{
  "model": "image classifier",
  "color_jitter": 0.1,
  "arch": "caformer",
  "fused_qkv": false,
  "drop_path": 0.15,
  "patch_size": [4, 4],
  "conv_stem": true,
  "depths": [5, 5, 5],
  "kernel_size": 3,
  "beta1": 0.95,
  "adamw_lr_other_params": 0.0011,
  "max_steps": 9700,
  "epochs": 5.1,
  "warmup_steps": 970
}
Rows from block 7, named by matrix and row number. Each number is 128 + 32 x the weight over the matrix's rms, rounded and kept within 0 to 255. All counts start at 0.
# pw1: token mixer expand (model.blocks.7.mixer.pw1.weight, 256x128), inputs 0-63
pw1.117 [ 77 130 140  74 158  83 147 110 109 154 170 127 154 183 127 187 100  90 128 112 155 116  82 110  88 133  58 153 137 162  90 151 105 130  90 103 117 127 159 112 115 138 108 143 106 133 156 116 211 137 143 158 155 141 156 125 185  92 162 127 125 149  84 176]
pw1.118 [101  98 139 124 107 112 158 158 123 201 106  55 167 171  59 139 133 128 113  99 120  84 132 176  79  92  82 125 151 133 118 103 131 160 114  91 114 103 147 128 156 137  98 171 150 115 145 133 131 130 139 145 113 113 148 180 153 131  99 129 174  85 116 144]
pw1.119 [126  78 225 103 166 115 153 132  91 149 117 144 130 172  86 140 129 110  36 106 101  73 140 130  80 105 167  62 160 128 106  80  68 156 115  91 124 113 159  91 137  78 151 115 162 144  71 155 118 187 132 131 111 117 103  75 182  88 129 150 109 104 118 147]
pw1.120 [129 154 128  93 105 125  77 103 169 123 184 110 118 129 213 147 197 152 143 133 100 133 167  63 198 175 147 134 126 112 134 127 101 101 146 125 128 124 156 119  64 128 138  78 164 128 127 151 128  93 165 154 121 159  86 160 117 147  98 140 142 146 129 150]
pw1.121 [110 118 172 170 133 124 130 147  85 168 108 119 140 104 174 104 136 117 160 133 141 118  88 114  93 167 130  92  81 126  87 120  85 204  60 122  73 105 119 113 122 104 168 134 143 104 104 142 168 169 155 161 155 145 111 105 127 179 174 163 143  83  84 155]
pw1.122 [143  80 149  69 127 131 127 190 198  99 138 141  85 113 101  59 141 143 163 152 155 179 174 139 106 106 170 174  89 111 107 116 204  65 173  93  96  74 117 123  88 135  88  57 145 112  88 105 149 170 123 175 107 177  37 180 131 165 138 144 136 137  88 142]
pw1.123 [ 95 121 110 130 154 127 165  99  81 184 132 115 135 110  83  96 169 101 144 136  91 113  83 135 142 104 133 166 112  89 103 156 127 110  78  97 182 113 108 189 153 130 167 134 133  97 122 118 139 200 148 149 157  79 207 161 127  84 121 118  59  84 135 161]
pw1.124 [111 154 138 125  97 108 152 130 123 126  93  84 123 147  85 151 135  98 102  75 135 117 146 119 156  83 155 102 159 126 172 155 142  88 121  92 135 141 142  97 151  86 153 122 175 122  91 129 141 104 167 135 152  89 145 134 125 107  94 137 175  90 148 168]
pw1.125 [100 134 141  68 143 129 145 136 116 196 160 141 137 142 122 151 100  65 111 109 138  65 120 101 126 107 182 150 113 146 128 107 136 159 116  65 170 105 137 145 153 117 145  86 202 116 114 168 145 158 170 181 162 114 113 147 177  93 128 165  86  97 141 140]
pw1.126 [157 150 108 165 188 174 136  94 125 151 104 104 115 182 118 117  46  91  97 106 176 141 118 101 124  98 176 157 130 123 131 145 112 134  40 124 185 102  85  65 143 124 110 162  86 103 129 111 109 161 122 161 126 114 151 146 134  64 104 160 131 132 153 122]
pw1.127 [170 121 125 127 149 132 168 122 129 131 111 113 139 158 163 144 103  99 105 162 122 124 205 128 151  81  61 110 128 146 144 122  98 103 119 138 112  91 118 127 104 131 102 158 161 118 169 155 151  68 145  75 116 117 154 141  85 134 203 131 116 130 175 116]
pw1.128 [ 87 126 104 123 106 108  77  61 139 154 158 121 171  84 163  91 149 151 192 120 165 108 125  63 159 107 155 145 119 135  87 167 131 108 160  76 124 135  97 109 161 142 114 157 169 157 153 159 148 103 109 132 131 129 124  74 121  81 114 161 146  83 159 121]
pw1.129 [117 162 142  50 120 170  78 129 131 154 185  98 121 129 114  87 138 119 138  52 157  98 161 121 120 152  52 123 108 146 133 141  72 124  83 114 136  68 147 162 129 117 166 148 130  97 105 111 133 138 152  99 112 108 178  78 136  78 135 165  87 100 170  97]
pw1.130 [129 142 119 150  96 127 115  41  98 142 154 109 128  92 110 126 116 195 136 134 123 145 135 134  95 166 180 153 122  87 112  90 185 173 119 151 139 103 218 107 131 134 102 120  78 104 127 120 133 111 145 124 125 153 112 120 161 148 121 118 111 123 114 186]
pw1.131 [148 155 118 157 166 127 141 119 134 182 144 114 134 131 157 117 166 107 127 142 110  96  82  34 192 138 132 109  89 119 182 148 163 108  83 108 141 152 111 138 151 107 144 158 130  92 139 150 154 171 120 137 125 144 143 130 130  82  61 168 146 120 136 136]
pw1.132 [124 179 221 141  86 105  67  77  98 119 136 160 118 176 117  73 135 145 134 116 101  88 105 167 141  63 119  58 148 121 138 156 114 140 158  84  96  83 126  81  93 104 143 152 124 193 104 144 160 168  71 148 143 114  81 145  89 147 129 104  67 153  72 133]
pw1.133 [117 109  92 190 152 125 144 152  87 124 127 109 138 125  94  35 121 155  80  89 148 140 126 139 123 136 174 142 117 107 104 159  61 145 139 108 151 100  84 202 135 176 155 136 151  93 121 101  95  73 127 140 107 121 117 148 107 119 176 144 135 177 120 191]
pw1.134 [ 73 102  89 123  85 157 108 157 168 147 171 123 172 141  56  84 116 127 114 174 168 102 219 110 124 135 134  52 147 151 127 131 102 169 108 123 159 106 113  90 110 106  92 152 179  85 127 141 144  61 120 129 132 173  93 152 147 106  93 127 136 175 188 102]
pw1.135 [116 124  85 116 110 117  71 112  89 130 144 111  98 109  83 150  99 127 147 147 169 130 116  95 117  91 154 146 126 136 113 159  98 110 116 178 139 120  78 180 127 122  81 137 145 128  72 164 158 115 135  63 173 120 109 150 113 140 140 143  91 106 132 109]
pw1.136 [ 80  96 102 108 132 137 128  88 126 108 106 148 146 147 112 122 136 147 153  81 189 121 156 142 155 142  64 107 106 134 128 171  98 177 179 178 150 113 100 118  96 163  94 113 113  70 141 125 141  74 128 171 148  96 199 146 124 157 176 110 199 123 169 125]
pw1.137 [ 93  91 176 133 122 176 109 166  97 169 105 121 132 187  71 119 106  86 146 139 138 131  97 116 106  63 157 134 157 134 156  83 110 204 106 147 124 107 118 117 135  97 139 178 171 136 145 140 171 165 120  78 145  62 147 114  96  93 104 168 125  66 169 164]
pw1.138 [171 161 205 116 134 116 113 121 130 161  61 134 128 150 115 141 162 116 132 165 140 152 151 178 101 128 105  87  87 177 127 194 143 123  82 182 118 122 183 152 147 152 113  47 111 128  90 196  77 166 127  99 103 134 107 147 186 134 121 103  87 144 225 195]
pw1.139 [129 145 124 161  94 141 143 198 158  94 138 133 166 147  93 176 146  42 148 150  98 135 169 102  96 162  85 122 147 133 128 132 134  96  98  79 139 136 157 136 103  97 142  78 145 144 118 145  98 173 162 161 169 152 154 154 100  79 132 103 142 180 159 103]
pw1.140 [118 113  92 107 177 143 139 108 202 146 151 110 103 129 105  99 117  97 112 101 132  85  90 108 114 150 144 115 153 134 125 175 153 117 122  69 157 121 109 111 123 110 119 197 148 110  90 133 151 139 159 163 126 125 144 203 135  81 126 158  53 114  99 133]
pw1.141 [135 102 182 110 140  81 109  94 100  80 140 179 143  98 116 109 122 146  90 158 188 140 132 139 138 107 114 144 155 130 146 176 183 116 151 116  91  89 144 118 130 105 123  99 107 144 169 129 116 142 107 100 120  99 148  74 124 172 109 104  74  96 139 142]
pw1.142 [ 84 142  97 139 182 147 106 102 148 124 133 160 164 133 171 161  97  93  93 106 131 118  98 138 124 147 105 169 105  84  76 117 126  95 112 129 148  94 100  99 135 129  74 170 142  90  72 128  94 100 140  99 131 142 108  92 123 122  89 159 108 152 122 190]
pw1.143 [ 77  97 164 122 112 121 130 110  95 147 110 136 148 132 165 166 105 103 141 117 138  91 123 175 112  80 150 114 130 123 197 133 146 146  95 104 135 121 148 159 189 135  90 148 112 178 144 119 189  96 142 154 188 143 103 121 129 138 185 124 106 204  76 179]
pw1.144 [114  88 159 142 110 133 152 130  89 141 106  98 167 137 142 147  87 163 110  82  59 140 196 128  86 100 153  50 144 106 148 150 113 160 149  71 131 171 138  93 202 197 164 132 154 160  83 152 151  81 123 158 117 135 107 140 174 139 138 123 104 154 155 133]
pw1.145 [169  91 159 109 154  74 136  96 121 123 129 157 138 135 174 117 103  86 114 140 167 153 142 144 149 155 154 174 139 149 138 170 133  63 138  53 100 179  82  94 136 111 168 103 134  84 102 124 127 152 136 114 106  89 124 131 103  78 137 113  92 171 100  98]
pw1.146 [123 147 105 167 115 124 185 183 130 136 124  98 124 196  86 123  99 138 122 162 117 206  76  83 138  71 156 106 120 117 120 142 114 139  27 147 136 112  68 183  90 106  93 113 107  69 123 131 154 110 134 133 113  98  63 165 137  96 105 128  94 146 168 175]
pw1.147 [104  67 137  90 115 112 131 140 119 119 136 100 139 113 136 143  88 144  90  98 118 122 160 190 143 127 118 183 116 147 167  95 155 183  84 148 138  88 135 116 106 114  92 141 104 109 182 129 129 144 136 143 232 136 148  86 137 112 160  63 118  94 112 168]
pw1.148 [134 107  72  71 147 121  62 172 144 104 158  93 163 129 130 168 174 132 122 159 122 110 197 112 159 123  89 141 157 163 157 111 148 109 168 147 166 136 117 135 138 113 138 133 102 130 164 151 103 159 136 134 173 119 143 135 117 146 147 204 146 164 119 160]
pw1.149 [100 115 135 127 149  76 126 101  76  56 132 183 114 124  97 113 174 133 153 116  84  57 131 137  98 119 110 123 169 216 135 157 148 115  93 100 119 130 126 123 162 123 110  80 158 135 102 133 130 186 148 163 130 106 108 106 109 128 152 121 143 104 133 159]
pw1.150 [ 96 100 105 109 142 144 162  91  95 182  80 122 181 118 180 103 107  90 145 119 129 116  98 156 135 138 158 131 168 126  73 149 149 159 108 134 154 102  65 138 133 143 123 137 123 138 117 188 129 138 176 163 149 163 126 129 138 148 139 119 112  98  68 169]
pw1.151 [ 84 108 147 106  98 104 136  93  47 141 152 143 187 102 142 126  50 126 160 119 130  96  79 192 117 110 153 118 131 113 164  71 139 151 147 109 165  87 132 113 110 112 119 117  95 139  99  85 177 146 151 174 147 184 147  76 171 160 173 100 121 152  41 167]
pw1.152 [135  98 104 108 134 119 147 121 119  49 102 141 129  94 126 147  87 105 176 158 161  86  68  89 141 101  88 138  84 139 140 142 181 148 125 139 145  80 142 117 121 147  98 101 202  86 111 122  88 127 130 122 138  99 162 141 118 206 120  90 157 154 127 116]
pw1.153 [ 47 217 127 123 149 152 138 127  80 151 111 129 103 130 119  79 112 154 120 156  67 105 173 186 204 149 140 142 135 137 103 136 106 167 128 109  97  92 122  92 165 157 169 139 151 126 139 104 121 127  97 187 141  63  98 146 135 129 103 155 189 156 127 115]
pw1.154 [124 168 138  82 126 121 113  71  80 172  92 133  76 111 134 118 150 172 193  69  86 152  70  92  98 121  98 145 145 109 111 109 121 104 111 100 149 153 146 113 162 129 121 153 138 106  96 164 137 175 151 126 149 135 114 128 113 161 113  86  87 206 131  83]
pw1.155 [182 134  64 112  83  93 135 146  22 116 145 132 131 150 111 128 106 154  95  96 128 154 109 170 174  84 148 167 137 102  82 154  88 138 113  96 153 156 138 165 151 126  64 156  89 117  96  78 166  86 103 127  90 155  45 116 178 115 170 118 106  96 157 108]
pw1.156 [144 126  77  73  99 154 113 152 200 140 116 122 121  59 113 105 134  61 147 107 180 107 172  72 126 181 151 143 172 160 113 157 115 113  96 132 133 143 111 132  63 120 117 132 145 124  97 129 122  91 124 132 138 100 117 137 100 109 145 158 174 163 143  81]
pw1.157 [147  98 138  88  74 161 110 160  69  91  99 105 115 105 101 136 115 203 141 122 113 116 235  93  83 124 141 117 181  98 129 178 138 148 183 104 149 133 187 154 146 110 203 143 104 150 139 161 132 107 132 110 103 168  97 176 108 137 155  95 135 135 189 103]
pw1.158 [123 118 156  84 102 140 108 110 186 123 136 103 119 101 145 154 157 127 119  67 145 153  80 110 158 168 129 157 124 106 130 116 170 146 125 174 102  85 142 119 173 147 109  89 115 126 149 150 134  84 116 129 201 145 120 139 165 133 103 155 112 110 159 183]
pw1.159 [137  90 158 120  99 149 136 117 149 143 132 118 125 101 121 115 144 147  62 116  92 133 138 106 123 141 191 209 134  95  72 155 151 108 145  56 140 153 165 159  97 150 127  82 128 143  89 122 136 129  98 149 113 120 117 169 132 142 144 139 103 162 130 190]
pw1.160 [121 117 145 135 125  94 104 140  97 141 172 146 121 125 166 163 119 153 116  96 111 176 153 230  66 104 128 131 108 111 160 136 143 109  74  90 144 112 110 148 151 130 135 132 152  96 167 134 155  91 111 127 141 124 196  75 170 126 151 110 168  83 129 178]
pw1.161 [109 107 125 170 117 177 116 169  77 135 121 119 172  88 193 155 114 132 156 120 141 162 136 152  90 130  59 117 120 106 101  64 124 130 154 112 139 145 133 125 112 127 104 199  99  78 112 113 151 113 156 127 142 102 162  69 133 110 131 151 181  86 109 115]
pw1.162 [143 123 185 137 114 140 116 128 115 103 125 109 136 104 118 134 126  76 135 166 124 112 130  96  99  97 135 139 115 133 140 119 170  93 112 106 141  70 152 133  87 104 142  55  93 103 185 173 131 165 121 140 141  79 197  80 123  44 151 161 164 109  98 116]
pw1.163 [156 132 126 128 144 147 149 179  82 159  35 119  76 212 135  99 103 110  91 163 151  99 123  63 137 164 138 137 135 120 175 109 130 120  85 119 133  94 144 161 112 108 149 124 149 158 149 133 183  66 150 142  77 133 147 137 111 112 110 118  91 152 156 163]
pw1.164 [111 135 168 104 141 130 144 188 108 193  82 118  60 199 121 103 120 121  96 152 164  81 132 134 112  92 166 143 135 117 132  54 103 150  82  91 107 119 152 115 130  94 192 123 182 148 138 145 227 146 162 195 117  89 134 147 140 106 118 123 167 101 161 159]
pw1.165 [ 89 210  97 133  68 122  90 118 124 165 142  62 141 127 154  76  72 148 143 122 227 170 111 101  95 123 147 135 185 116 146  93 100  88  99 166 200 157 205 118 112 171 164 187 153 125 109 143  91 157 150 158  89 104 117 143 117  90 149 149 123 158 159  86]
pw1.166 [163 197  98 149  79 150 116 107 139 101 105 161 110 135  86 120  82 166 148 189 126 167 150  79 121 129 107  99 132  96 128 120 163  85 125  91 117 122  84 150  86  99 169  99 202 134 177 142 106 161 166 114  71 160  82 125  83 148 131 127 166 137 155 152]
pw1.167 [ 98 197  90 166 169 121 131 166  84 134 174 100  95 129 133 160 122 151 134 155 179 102 136 103 168 117 178 134 110  67 139 154 171 127 162  96 148 156 197 141 137 148 155 169  90 169 180 107  93  88 115 103 117 104 129  30  97  68  86 147 149 145 119 100]
pw1.168 [161 115 120 134 193  91 103 133 163 107 110 171 137 157  62 121 104 120 141 114  93 145 125 141 191 101 114 142 123  75  79 157 153 129 120 137 168 134 113 211 114 227  58 116  92 133 163 179  32 172 133 118 111 166 120 115 104 117  86  97  78 140 159 139]
pw1.169 [ 88 132 149 160 123 127 109 117  96 157 136 181 101 132 139 127  99 154 113 125  99 183 163 148 138 111 127 148 164  59 129 170 151  98 164  97 121 183 136 135 149 155  87 111 145 148 122 142 117 133 113 116 148 150 116 125 119  94 157 101 133  71 114 127]
pw1.170 [135  97 115  85 140 153  58 162 129 141 142 169 137  95 157 106 113 143 107 101  56 165 112 149 117  89 138 173 150 108 168 132 102  94  80  95 119 120  83 127 136 105 178 111  65  64 135 187 173 164 127 189 155 118 119 107 115  83 120  22 165 128 144 160]
pw1.171 [119  93 126 131 123 107 115 157 184  68 146 141 187 113 142 164 204 141 128 116 125 114 180  88 140 147 203  96 152 131 152 123  83  72 160 110 102 131 109 131 124 105 108 134 105 109 120 131 114  86 174 183 174 109 121 114 173  94 119 185 165 116 157 111]
pw1.172 [ 97  87  80 133  74 167 106 143 135 156 120 167 158 165 174 123 106 118 134 135 149 117 121 114  94  96  96 220 155 147 142 104 101 143 132 159 123  68 154 140 168 109  84 103 153 113 117  56 198 121  81  93 149 155 127  80 132 138 195 203 131 155 154 142]
pw1.173 [ 99 141 106 177 129 192 115 144 149 156 193 117 158 153 155 108  79 143 135 112 101 120 190 192 124 140  58 134 159 132 102 132 133 128 114  71 138 116  96  98 131 121 131 150 153 114 109 161 161  69 174 112  41 102 172 133 138  72  97 153  88  84 194 136]
pw1.174 [ 89 149 178 164 129 100  97 151  66  99 130 154 103 133  87 156  82 155 129 137 177 108  78  86  97  83 148 101 113 143 127 126 148 106  78  87 145 129  91 154  91  64 167 192  79 161 141 135 110 158 145 116 140  70 108 110 130  56  99 148 101 170 129 121]
pw1.175 [145 176 118 144 133 101 141 155 162  89 142 107 115 123 129 103 100 115  74 126  59 111 124 150 118  75 134 181 137 105 131 159 153 118 157  84 107 110 160 143 158  47 148 156 179 158 189 147 153 129  96 255 113  90 186 152 164 125 158 142 113 124 135 124]
pw1.176 [112 149 119 107 143 159 145 201 154 143 139 137 102 126  99 123 151 109 131 169 104 118 126 129  83 159 157 155 162 107 101 108 166 170 151 167 117 122 159  57 122  63 115 124 147 124 131  75  80 114  99 183 104 160  71  95 116  95 124  94 157 147 193 109]
pw1.177 [122 152 103 150  95 114 120 181 152  79 167 154 103 134 162 147 119 128 168 151 145 109 170 165 124  85 160 110  88 142 156 149 152 116  88 145 120 179  93 178 178 115 172 122 108 143 125 174 146  76 109 120 157 117 144  92 152  78 167 109 125 144 164 151]
pw1.178 [139 124 112 148 143 123 113 121 103  77 142 117 116  97 135  74 113 105  61  73 160 151 107 146 116 120 122 112 120 134 129  90 174 124 103 139 118 100 170 131 148  80 108 167 107 115 126 147 157 130 131 127 161 104 134 113 144 137 106 158  73 144 148 106]
pw1.179 [ 72  83 145 189 125 130 111 103 108 175  89 153 115 132 136 110  99  73 151 102 172 142  91 206  94 145 160 179 183  73 159 138 147 105  77 119 110  58  64 146 141 110 102 166 116  97 134  74 170  73 145 134 106 152 161  82 142 127 137  85  75 158 107 171]
pw1.180 [160 129 124 164  67  92 141 145  61 127  91 125 105 145  85 150  68  78 127  90 146 116  57 114 145 130 150 166 148 140 152  85  70 109 145  92 184  86  81 146 113 204 123 179  92 121 101  68 156 121  96 122  88 149 165 116 124 119 143 160  86 105 163 142]
pw1.181 [183 153 154 115  92  98 125  85 172 147 121 109  82 119 180 162 110 106 131 190 104 169 140 129 145  71 157 128 186  96 139  80  99 127  79 134 134  61 140 101 102  97  95 134 185  74  87 158 167  94 159 153 176 131  97 202 116 159 137 117 189 134 132 182]
pw1.182 [144 119  80 155 111  89 115 149 169 137 105 183 117 195 143 171  86  81 140 128 139 104  90 104  94  68 121 144 137 119 183  94 127 170 112 129 139 143 163 112 123 119  87 142  80 144 185 111 113 169  59 134  88 118 165 177  97 105  87 154 109 149 150 149]
pw1.183 [ 94 108 121 108 148 167 114  81  41 172  88 130  90 174 167 157 105 123 105 107  72 105  81 163 132 133 154  69 128 134 174 104 122 183 143  51 159 143 145  75  97 174 149 107 122 150 148 150 132 128 113  78  87 162 163 164 186 156 152  69  74 168  85 128]
pw1.184 [120 154 115 103 108 144 181 166 113 153 176 110 133 144 133 142 150 158 179  57 150 125  91 171 196 112 135 159 172  84 117 156 116  99  99 144 165 135 147  95 126 131 104 124 125  85 145 140 174 147 199 109 162 140 156  74 104 120 138 133 111 228 138 153]
pw1.185 [123  97  97 133 123 120 148 175  79 134 137  98 136 115 110 150 170 147 176 138 133  97 171 146 147 120 121 159 128 129 144 117 163 160  95 118 155  96 141 117 151  79 162 182  54 123 164 104 177 109 142 131 147 182 113 167 110 167 180 158 113 166 128 140]
pw1.186 [139 119 104 127 115 111 124 120 132 134 164 127  76 169 106 147  78 114 175 142 153 126  53  79 129  99  92 194  98 111 165 141 124 165 136 144 151 129 105 134  40 156  17  97 126 174 175 127 126 178 131 154 127 151 186 114 132 127 104  83 104 122 153 215]
pw1.187 [156 134  73 128 150 142 120 169 162 130 165 126 132 160 106 120  97  79  83 110 119  74 140 124  97 114 134 122 147 118 159 149 156 159 117 132 163  91 113 101 146 114 104  93 151 103  98 103 174 165 108 150 135  91 146 121 151 129  99  98 136 140 146 120]
pw1.188 [130 165 154 178 135  95  96 125 109 137 114 142 170 153  90 173 132 154 109 159 135 120 192 119  22 128 108  94 123 126 120 106 151 117 136 107 153 139 145 126 114 128 140 105 101 176 146 189 132 155  70 136 123 144 174 129 121  69  67 152 132 172 111 167]
pw1.189 [135 151  96 152 149 140 192 139 175 120 118 108 117  78 131 177 131 140 137 189 118 121 150 162 160 128 143 156 147 175 108  98 151 168 106 113 112 173 107 120 143 159 155 143 135 113 138 204  94  89 116 166  81  63 119 155 118  87 132 134 112 117 111 203]
pw1.190 [194 156 135  82 143 149 125 118 120 202 177 170 117  97 104 137 138 144 131 192 120 131  96 148 137 139 128 101 157 147 105 119 133 102 150 167 158 120  92 116 128 137 142 122 157 150 148 142 148 194 135 133 154 111  65 124  87  83 137 137 112 164 134 125]
pw1.191 [159 115  77 142 145 139 156 150 161 116 126 155 118 132  81 215  79  85 172 181 102 149 110 124  79  89 130  78  92 103 165 141 146 157 138 187 119  65 129 125 130 120 116 143 209 133 171 115 159 125  91 101  96 114 142 111  66 137 126 114 110 102 177 129]
pw1.192 [156 118 106 152  85 114  80 151 143 121 171 176 157  76 116 134 139 113 133 136 173  97 130  96  94  37 182  88 136 116 143 205 108  81 138  85 114  95  72 154 143  94 161 151 142 170 135 142 158 115  93  92 136  67 127  57 162 108 150 149  64 110 229 131]
pw1.193 [114  87 184 152 167 122 117 136  64 176 158 138 196 110 181 126 100 140 146  74 163  67 138 168 119  72 127 184  83 183 108  90 180 145 109 144 191 129  95 117 102 118 147 172 142 148 151  87 191  88 149 145 168 114 107  87 195 150 202 130 101 120  89 207]
pw1.194 [ 91 150 153  97 141 168 168 161 145 144 126 123 130 117 160 123 181 137 113  52 123 134  95 111 139 107 144 141 122 112 113 158 127 176  53 137 153  88 167  98 131 139 156 124 104 110 156 107 154 123 134 138 170 170 116  97 132 143 119 134  92 187 164 130]
pw1.195 [136 131  70 116  88 150 130  83 147 111  92 149  89 161  72 123 122 134 130 140  79  93 125 122  80 118 152 130 153 124 123 165 150 123 146 131 126  97 174 176 125  93 128 114  99 122 165 131 178  79  94  57 143 142 103 159 114 154 110 145 176 166 106  78]
pw1.196 [ 89 158 129 130  75 149  96 140 101 160 163 188 164 129 106 126 168 112 131  57 183  70 117  87  87 179 130 130 135 113 101 122 126  83 170 162 153 133 132 114 106 150 139 148  72 148  80 110 129 111 142 156 129  70 185  48 134 177 138 226 166 188 236 100]
pw1.197 [152  64 113 131  97 117 189 139 103  90 103 106 112 173 126 158 101 144 111 164 113 130  89 143 109  98 127 140 110 138 144 128 159 148  89 122  71 138 125 104 144 119 100 157 145 178 133 129 120 171 141  88 163 110 122  95 163  86 138 109 114 127 164 141]
pw1.198 [ 50  10 121 184 130 158  92 152 168 106 140 123 154 115 163 124 107  82 153 128 119 121 172 156  66  91  95 146 102 155 114 105  97 105 101 115 148 111 160 134 180 121  84 141 146 100 165  60 190 117  96 109 103 151 164  69 152  87 158 191 112  98 176 153]
pw1.199 [161 155 102  80 121 141 142 127 142 135 187 116 113  94 173 137 131 130 146  86 128 136 130 105 146 106 108  99 155 104 129 184 119 113 144 192 144 100 160  93 114 162 125  93 135 126 153 153 136 123  72  74 171 176 127 123 132 122 125  62  46 137 150 121]
pw1.200 [136 144 191 132 149 137  52 189   3 170  90 116 124 176 139 111 134 138  71 108  76 112 126 129  91  67 138 143 152 116 163  74 113 172  61  87 116 128 159 124 135  89 192 114 109 160  48 168  77 125 140 130 106 119 123  36 127  99 125 161 175 113 119 109]
pw1.201 [147  86  83  98 179 160 141 104 126 159 120 159 104 150 152 122 159  97 143  88 139 164 123 131 137 171  94  84 153 151 148  79 105 123 126 115 170 144 125 100  83 118  83  90 144 178 113 165 104  85 129 121 126  95 181  98 139 102  99 122 172 111 131 128]
pw1.202 [ 90 122 104  82 147 115 130 157 105  86 108 109 204 139 106  95  35 123 116 102  81 101 117 165 110 162 129 136 149 136 105 167  95 140 104  81 177 136 134  97 179 145  98 154 158  75  52 108 102 150 115 151 158 110 163 112 118 148 157 141  71 123 101 101]
pw1.203 [121 187 119 120  76  95 140 132 158 138 137 111 128 111 123 161 151 132 191  98 123 176  65 145 117  63 142  91 158 150 120  83 155 178 112 193 204 118 129 181 154 135 136 154 140 152 143 122 163 175 113 101 125 121  78 197 118 107  62 106 132 143 128 126]
pw1.204 [169 124 102  94  77 125  51  88  96 119 144 175  99 158 169  76 111  65 111 169 124 154 120  75  75 130 110 137  91 179 172 128 175  83 171 123 207  74 163  57  82  71 116  83 168 103 192 143 170 167 134 143 137 127 114 117 153 127 135 157 125 154 124  92]
pw1.205 [121 150  84 148  55 154  91 175 159 127 104  78 138 110 115 134  68 102 131 130  96  75 157  88  51 104  79  95 142 146 109 172 124 118 123 111 129  73 143 132 151 132 147 109 135 104  95 153 164 180 145 143 121  97 199 117  85  29 148 152 145  90 167 147]
pw1.206 [107  72  99  86 152 158  93 191 140 108 130 145 169 165 120  94 114  78 113 126 108 105 101 134  97 162  32 129 176 166 104 180  55 120 139 154 121  77 131 152 149 149 108 139  88 135 120 116 115 114 163 162 206 186 168 171  97 124 113 104  59 146 141  95]
pw1.207 [111 121 192 186 130 114  90 130  72 107 101 143 137 167 160  61 103 125  90 110 117 143  98 142 128  93 112  71 132 112 118  24  69 119  54  86 110 128 172 123 150  98 124 158 118 129 144 136 113 121 139 113 137 134 146 111 131 149 122 188 152 137  45 167]
pw1.208 [147 141 136 180 108  77  81 122 112 186 117 140  96 130 131  64 154 142 147  67 176 196  60 117 119 124  89 142 105 128 120 141 181  73  68 161 166 120 151 108 149 159 139 133 110 114 161 164 151 134 114  99  92 109 139 109  92 145  63  76 125  83 147 116]
pw1.209 [162 163  75 120  96 123  92 139 124  70  75 169 116 118 116 155 143  86  93 137 176  99  61  83 109  68 145 208 137 128 138 140  80 122 136 101 122  85 138  84 137  58  81 130  99  80 176 140 161 124 150 123  99  85 153 111 118 177 135 122 153 119 133 134]
pw1.210 [146 145  90 134 103 144 137  85 101 140 138 116 156 156 103 140 132 123 149 126 136 110 126  88 118 127 165 141 114 186 102  63 125 141  89 135  96 130 178 114 123 134  75 136 112  82 104 136 123 160 155  39 175 102 143 134  83 172 109 129 120 134 122 193]
pw1.211 [155 160  44 131 141 123  93 133 188  64 150 129 106 125 102 158  97  61 142 125  90 154  82 106 129  97 103 173 107 147 125 161 107 122 123 143 140 159 176  85 100 150  83 151 144  90 169  83 134 158 139 223 142 112 136 113 102 149  83  92 127 136 133 139]
pw1.212 [ 91 157 153 161 111 100 148 100 139 135 154 136 138 198 121 148 125  45 126 172 141 121  62 135 145 196 146 111 155 152 121 116  82 146 132  32 107 149 167 152 125 119  83 119  84 159 111  97  99 132 158 137  92 119  99 129 190 179 178 172 120 156 116 168]
pw1.213 [159  78  97 114 165  89 168 133 129 143 110 138 149 144 149 127 197 149 125 153 107 127 134 106 168 145 164  49 130 195 136 145 122 133 130  84 112 130 133 170 132 128 154 113 164  76 137 125 112 110 128 170 158  87 117 142  93 104 112 133  88 120 133  99]
pw1.214 [162 144  78 146 136 123 126 108 129 129 138  99 124 143 118 151 120  88 119  98 167 138 130 115 119 152 120 111  80 153 137 119 100 108  91 121  89 129 150 104 115 183 140 157 174  86  85  95 152 144  92 103 144 101 150 156 127 141 123  50 122 153 182 179]
pw1.215 [141 155  46 179 115 129  60 173 133  90 142  83 115 126 192 119 152 104 151 110 102 112 121  87 102 109  76  82 104 112 117 111 172  97 139 176 151 148 124 186 115 135 139 127 180 118 148 109 146 147 132 156 103 116  96  94 102 150  91  69 142  51 134 107]
pw1.216 [143 167 150 165 128 147  82 119 134 161  60 127 157 188 150  97 119 128 135  86 135 129 126 136  98 159 118 143 176  91 134 157 113 129 128  90 124 111 138 117 157  98 100  55 165 169 127 141 115 126  84  51 111 147 195 120 139 115 142  82 116  80 113 112]
pw1.217 [140 173  87 117 139  77 103 104 130 119 128 179 146 118  80  82 108 114 139 174 150 114 161 108 128 137 146 155 104 146 169 112 110 110 112 128 165 119 113 130 135 161  90 145 127 160 108  95  74  70 169  81 114 164  79 102 143 148 105 117  93 137 172 161]
pw1.218 [108 160 162 162 112  73 138 114 109 154 125 152  90 126 115 146 226 199 189 127 163 154  93  93 134 146 130 176 117 139 122 135 153 158 143 135 166  30 191  82 130 125 148 110 128 149 123 115 160 101 121  74  94 121 100 110 139 179 120  99  73  93 165 104]
pw1.219 [100  83 126 127 126 128 219 138 171 174 129  61 135 116  84 126 145  98 144 169 145 202 117 109  93 110 201  49 125 118  91 154 145 138 162 172 108 156 114 185 102 126 118 150 126 182  94 138  70 149 103 136 118 158 140 205 178  91 161 107 123 143 162 132]
pw1.220 [130 146 113 186 152 172 109 106  81  96  72 171 120 161  50 188 116 102 105 160  75 126  92  65  88 103 112 143  86 101 101  83 124 153  98 182 137 121 138 116 145  83 164 140  64  58 164 107 221 147 108 105 167  81 152 106 157 101 114 130 164 138 118 106]
pw1.221 [126 181 150 111  89 124 150 143 144  82 123 116 148  88 157 145 139 116 103 118 167 150 125 152 120 100 124 115  92  87 121 109 191  79 156 148 131 134 105 148 162 160  82  85 132 178 115 189 150  75 109 190 129  70 147 105 122 134 105 152  95 104 154 151]